config.yaml
input: "log_mel"
loss: "sigmoid"
encoder_norm: "batchnorm"
encoder_kernel_size: 3
encoder_stem: "deep"
encoder_avg_pool_shortcut: false
text_encoder_parallel_block: false
text_encoder_inner_norm: false
text_encoder_drop_path: 0.05
optimizer: "soap"
lr: 0.0023
eps: 1e-08
final_lr_fraction: 0.01
warmup_steps: 80
adamw_weight_decay_other_params: 0.05
Rows from block 2 of the text encoder of a small contrastive audio-text model, named by matrix and row number. Rows with one number belong to one neuron. Each number is 128 + 24 x the weight over its row's rms, rounded and kept within 0 to 255. All counts start at 0. Numbers have three digits each.
After each neuron's rows are labels from the 100 texts, of 14976, where the neuron reaches its highest value: "tokens" is the input token at the peak. Only what is clearly more common there than usual is listed. The data: simulated sounds of rotating machines with and without faults.
# fc1: MLP up (text_encoder.blocks.2.mlp.fc1.weight, 512x128), inputs 64-127
# fc2: MLP down (text_encoder.blocks.2.mlp.fc2.weight, 128x512, transposed), outputs 64-127

fc1.169:128158130148128169128194121111102128107172128050128115128107122128128132126170144097178132100133128145098138053135153128088128130118128128103128108102128128128128181100128104142114121163087128
fc2.169:116099101102100112128098153166111096173058160160100128128142133128128128128128076156096139116072162154128096183064115128116120128143128179161128161128133149128128080159167128128128128159139107
tokens: ","; "and"; "speed"

fc1.363:128051104128132147128151081164103128114111128128189093137114091110121128128089169161128077163168128128141128128111128078110100130148127175101117128141144146106152143080074156133159128164121117
fc2.363:128126128094120128114095128128161160128128128096117127128128174084128110150167128162128150132119104118128128146172157186126101135125128103140100128132075107144092128168128126153128128128151128
tokens: "noise"; "speed"

fc1.295:140154128128096161145087128100128128107155084135087128128136101111148125146128128180107083128110128143168128083189117161134128128108128150128128115158120145116128122128135162146157128165128061
fc2.295:128084128128189095058147128128145128094083185160201114117056128149119111106121128106128128145128128128106156107124157117118128102106164118172160128107133139152128090128111128133110128124128154
tokens: "noise"; "quiet"

fc1.479:128111071145119093142128108128128132167099128094128128128128154154110128157104110128172165129128087086139128079107109128092104128106103137092128128128129140128142088155128128128128177145169145
fc2.479:181176184138115128110128189140128141128128130128128146144128072126134130110108155128137114128113168116111195185158130172128132110092164111120128115111120128157128186107128128128114093128099098
tokens: "<end>"; "leak"; "and"

fc1.27:147128105153111146128116093102128130128181128147108145128101128122136142149086138128112159154128128152128127125160128140128128121119170133155116135142119128150180100112108128124115148057128154
fc2.27:093128159103146162128134144128145128128128128085086128128128086158128128079128119159139109108158107115128128149128128128092128122128104155105149108165160122128097089119121124082142092154118128
tokens: "conveyor"

fc1.251:139129209106110069110161108139115095159099125091128128104128128127120083151179165133151128128094101169128083118147113122128163096117090128128172121161168124143162156109119125111154126128107147
fc2.251:120075153095097139079142140124119128118123146151128149176180142154128165128100125128169128128117128133096148128155138144093175154158123129116136128151126130193118102128128128145121109152096118
tokens: "<end>"; "gearbox"; "clipped"

fc1.156:128128107128101128128082128121135126173101128128128128128138083123183128128128121128185076128167128109122074128128096144165128106128128128128143128158140088128165118161128106120122155128128142
fc2.156:128128111105191086143137117154137151112150128128103106129128152128107128146149128128094150128080128141068128104150147107061128152128150118128104128111151128128085128129128133175128121104128128
tokens: "gearbox"; "muffled"

fc1.373:101103128106128136120164128128188159155143095111140091150148128099128128157111128128128128140096151128160142128108183128098111128110145141128128090110128090136128164121128143115135132098128161
fc2.373:128128175117128128113082099128128128128128140128128167126095174156128180087089089149163128118144128138096128128202141128134145128158128123128112128114082124128128152128128132140115128154128122
tokens: "with"; "flutter"; "grinding"

fc1.124:128142128128128128128167128162145130128141112128130161128099110102128109103109128139079154158098098128157128159126128128115128080153128128154128099087109091128105164128141128143128106059131131
fc2.124:128093121154128115104071151136128128149090128128128128128128153091128149152161158139134094106128096133128150069128116150104128198128158104082114128159125128149128152106128145153143128175089129
tokens: ","; "fault"

fc1.418:149128128161128128115128128105128128119108128107092128110197128095138160115128126104150128115155074112128110128138157128128128109093093147128071088171136128109115127150148122094175128119128095
fc2.418:158088075153156128141128135147140129098140149128125089131105096134128148128100128159128128123122119121097131146104128123163131171184131177145169128118127138128128128100113128148085143128130128
tokens: "gearbox"

fc1.406:128128074090136085181128149102117128145136089171128167128119111151149144128160113131128128110128112128168118116150128128153128099128089128128126105115142159113157198128128128171117138128115145
fc2.406:089128085107128088098108128165160114183058081161119128100128133095128098162103149128111146116128142128150128173091128153128150087060128128128128128128169119128096105128128127128128165121105128
tokens: "gearbox"

fc1.326:075138154128103128128109109104146128100157128079098128133109186090149128147175129141179109128128128129162143102128143160132174145174156140128086128151128128102102127128176121115096129128073142
fc2.326:119128128090128174128129125128098113116132128188155102111169047155089128128118128128128090128149128121128151172142106080128118068121128111105128110085128114128138161111128177128128128128132116
tokens: "with"; "speed"; "noise"

fc1.212:135102128157128056082109125100146182128102138106128128107167114180128116141128093151128128133128128131124080089128099144128092128144128137186128161162128128149138128140140128128128128068145129
fc2.212:140118128142146128170122092128122115113141155150108102170128118158139095099141133128109113079161105094128128193132128091093131154106128141056076144118104146129091128119094126128150128119128130
tokens: "conveyor"

fc1.134:081178128097114144128128174115133140131128134106128119128116161149128140119094118128153172116169106134128080160168107097086083149128144144101112128128131100171146130092128121109128128118142128
fc2.134:110122147128109109131174109128128128118165127158147179140104110148115104084123097132128119128155151168128106150128084170150153117128128166141128141144188137080128104128154128128128141128128128
tokens: "conveyor"; "bearing"

fc1.149:120125156124157175128098128160098069176108102148129112128102152104182128128110153156128137128148109067128181138090128113120182145128147149160128128128128100128100123128092152110119128131128148
fc2.149:128121089080100128075127093102119154109130137128075128128180073113079173153128123128104129103097171181169128137134155128128105101183105122093128128128082158144169161116116128171128097153115128
tokens: "with"; "no"; "bearing"; "grinding"

fc1.139:141168136161113135109128133120074100128128157128123141128110071128157105102128128128148128114080116128104156174132084128128159126110184098110143127128121077140141110171118090130112128128124098
fc2.139:104106139137128129128128128101177162128142105086213108154151128128111128135162128168103113128149094105160068119151128128128080096128107159170142133115128128128117093126128158185128101107117145
tokens: "noise"; "fast"

fc1.150:162128128107104141075170128160135129097155123128128128106155128128128143115128128103071100119152174130143128128106149128136077128144128111100157128099179128094128152145169144104128140128111128
fc2.150:162139128189161128151109092124128128128128083128128128128128171148133128137116125115140128110128128128100113089128128128114108166111129128145094128146099118152106120128111118165138117128128119
tokens: ","; "bearing"; "rattle"; "air"

fc1.46:128105153128121093153130059136153128128142089128103150128095140111128074102100138089128100128117145122126128106148123128132124091121118161139085128122128171144141096128125068155096102104146102
fc2.46:092149151137134137154161135088106128128145164128128151151111128128150148155128126146144165129129128116146161128161124092107109094175156111099128118098168096130144153108122136139124155128102088
tokens: ","; "rumble"

fc1.197:107120128128088158134159144128128128143107128128128150128157170128113091150135163128107124121118173128179178128092128114155128128163128128132125139098128128128128111168141104111120138184121156
fc2.197:140115151128127075122124128136133125167108155128091138058132117144137175101081082172162134156128189128095121184136163128126128111099108131124090128141096128160129114111094157141137171148096095
tokens: "conveyor"; "speed"; "grinding"; "flutter"

fc1.109:103103128134128128159119147128177094151167155104128128129128112064190128153128128094144128157104140128093139128131173140128165093135103148154118100086146074157099128129131140084111128146128107
fc2.109:131128141102128106104135128153128128128128144128113209145128201124128128121159100140128128096146128131148121111148128128128128168128150119101128163128132194169154129103116070124172128098092161
tokens: "gearbox"

fc1.227:128062128113112128126133185177089061128128092128155105099112116128128143128126128128128164128116128128137108148149128128149116131128128138128128161145128152169151145091128128197128128128096128
fc2.227:128158157163128116098116077066128161128077168132139132128128133128128113128128075128134114128128127107154148174128113128128128128110128128128084095128192128142128103181097128093136129170128128
tokens: "gearbox"

fc1.400:168123137129128128163149124149128122128108108114109128128102164128106165157137156128174128126088128128098112128072127153128146128110128175128130162128164128128128104128148114063117170128156090
fc2.400:095103115109155100146157128102128128118136128159128130128151101128128122128120094128114114130113128115156095150183143112128080128095086160117166176128128108128109126128128128161129040128134154
tokens: "flutter"; "<end>"; "speed"; "and"

fc1.438:102151149139134079145112116161102107069128128069099140103153119091096128117093128141112128160060128137128194112163143087148115117151155112119100128186128113101128097110118128061124108106164128
fc2.438:160164146128128160128128153122125131158103105128175167131128164128153102167113141077128128128077128117106119148161142128151148122163129132142101128172128176109128155179128128143123128128128120
tokens: "noise"; "and"; "rattle"; "speed"

fc1.280:093135157099155128151128128128097130128110109128128109089098088186145170148113120151128185101106128128119128087113128111128128116129128077128128151116109128161143128145128123125077117102102124
fc2.280:128130068105099115184150079159143107140128108168128128128162124090092128154140159118128128148128164128146156146134128113128128080133087128115128128135094122128098119143115139150169169140152128
tokens: "conveyor"

fc1.290:128128142139128125128128100148158128127075092128074128106128144128088127098128138117108128128107133187128103133147136128176139128179092132140098128128128093128121160157126167128166180137128091
fc2.290:112099136079128129112128166097128138150194170128128104128131107128172131162132193137128101179136142054128111111113128106128131134076074128112139140128162134145135090107121137128122128138152128
tokens: ","; "in"; "and"; "hum"

fc1.274:129128113128139128105119151180121128168128096122124112146146148155128128117147128171125162109121097096104126171138113086137160128141128168181111137075105096131160120092117162083150159141113077
fc2.274:128129094113112133109146128118161154128128128088107108128198098085108164128142151120128144163117146095178152128150128124097128164144088106070128110134116142094128128128114097167110087126128171
tokens: "flutter"; "grinding"; "bearing"

fc1.242:116127149129128093073160082125148142128059128128128162103170152176128128105098136161125128137134111128148139139134165128108128128098100128128128140147128136128174157181140149085150128089102128
fc2.242:169110128157154141157107156114099076128201146137099143200107100128114128111137113111123151073128132113106111145112128100128128128128160143135128128166128128128117128065130130140155131096120128
tokens: "conveyor"

fc1.245:128123154108096144085143128172128094068181143173156158117128159078171133081086136082128156115128128125128142163128128147172117128090084117128162128144135111141091170128128136114128128138083139
fc2.245:175128116128138128131136133060100135149077127086103151158128142161128128128162128113130128128090128129127128103146122084128128128172128128111128141113128155148170088128128065140153128137139128
tokens: ","

fc1.64:114117102128128130165128172117128128130128161128128100155134113120161166128105128163128128099104117142166128132089128128118126128109125116112145150173119104168128100128128128168138126128155131
fc2.64:117162128128151128111182128128118117159074076086095145115153124129128128149128128133104139163116128135149139148136155139094071128128124190162124128128131136154098143128128128061105128165128128
tokens: "flutter"; "speed"

fc1.509:128113147108128111128146201161129153184078128115128179117121128149156152116072093089172140131128145117156086116120099128142128165160146128128128128190155126176095160128128109157128082143153128
fc2.509:128128144107098154128084099088116128084113128149088118085140128112116099195128165161128133163128128112099173128140145155082077128104080132139155132092128120128128096121109138111142159105128163
tokens: "with"; "room"

fc1.51:153093170158136174108091145128109128128073136123128098103101166098150122176106128128157128104128098139105133075084103128089157084128128172128128126133117105128116128128153117110128144128087128
fc2.51:128110110114107071150150128163141149128122128128125148128139128198140161094128132119109128163104136092149151153168158128106128114070119128164127092158128127128128128104102148159128071113150117
tokens: "<end>"; "in"

fc1.41:119131112128158155152159169136166128078128153095113168081161154152124128096128148136180094187093096128128107084128119071153122150148139119128144160093128114104109125128148139128122115128128113
fc2.41:074161121128053123123128153123146115136112145163160128137111133128108105119134128111132135128096145121072115114149128137142152172128180093096083085128135083125128165108076154106151151129128151
tokens: "<end>"; "and"; "mains"; "with"

fc1.499:123128128115155110128143101157081128128155128148164138163078055094128154086128093128162128110147084136100130150125139175160128148128136132128154098169105095107128128125128128128101128155173128
fc2.499:166145173113128156128139153109150128128098128128079128137138140128128128170155160114145073098169128077144089095155144105105128094137143158147092152119152146163101158128154096185128133128128128
tokens: ","; "flutter"; "air"; "speed"

fc1.432:110108147164128128159109153117115134152133128169118163124128144135175128098128133109091124128159097104128121128147174131111125128128128157160128130128085103143166109128098128109123128109153128
fc2.432:128128128121114105128187146080148059124149106133123162128128128120128143128189170104168138118118137128101152155128109138124121091128161128137145120107128140161105101150123174110128137128084137
tokens: "gearbox"

fc1.403:134094156128125088099129157128158128128142128128159104128128128115131128128137128131169095128121128090154123128143103128131158128128128097151107163118078110149173128151088145140133128157067133
fc2.403:107150120128146119104128152146145128128128097139086181126089153128157128120128128113101158128114091128145092128123128128101143087121128101138145119098128157148082107128169150128128160077137131
tokens: "gearbox"

fc1.57:128125083128128127089141145128128111121128098092152128072128128112128090128167133128178128128090095128121096140146165128147144155120091147128143168087098148128102094114128145128102155128109079
fc2.57:086111128128168128179084132145128128096146137156110157149174098149128128113101128154112134128169130156128204141144128144093128077132152133131128128179131149155128128077200128158148091144128117
tokens: "<end>"; "bearing"; "quiet"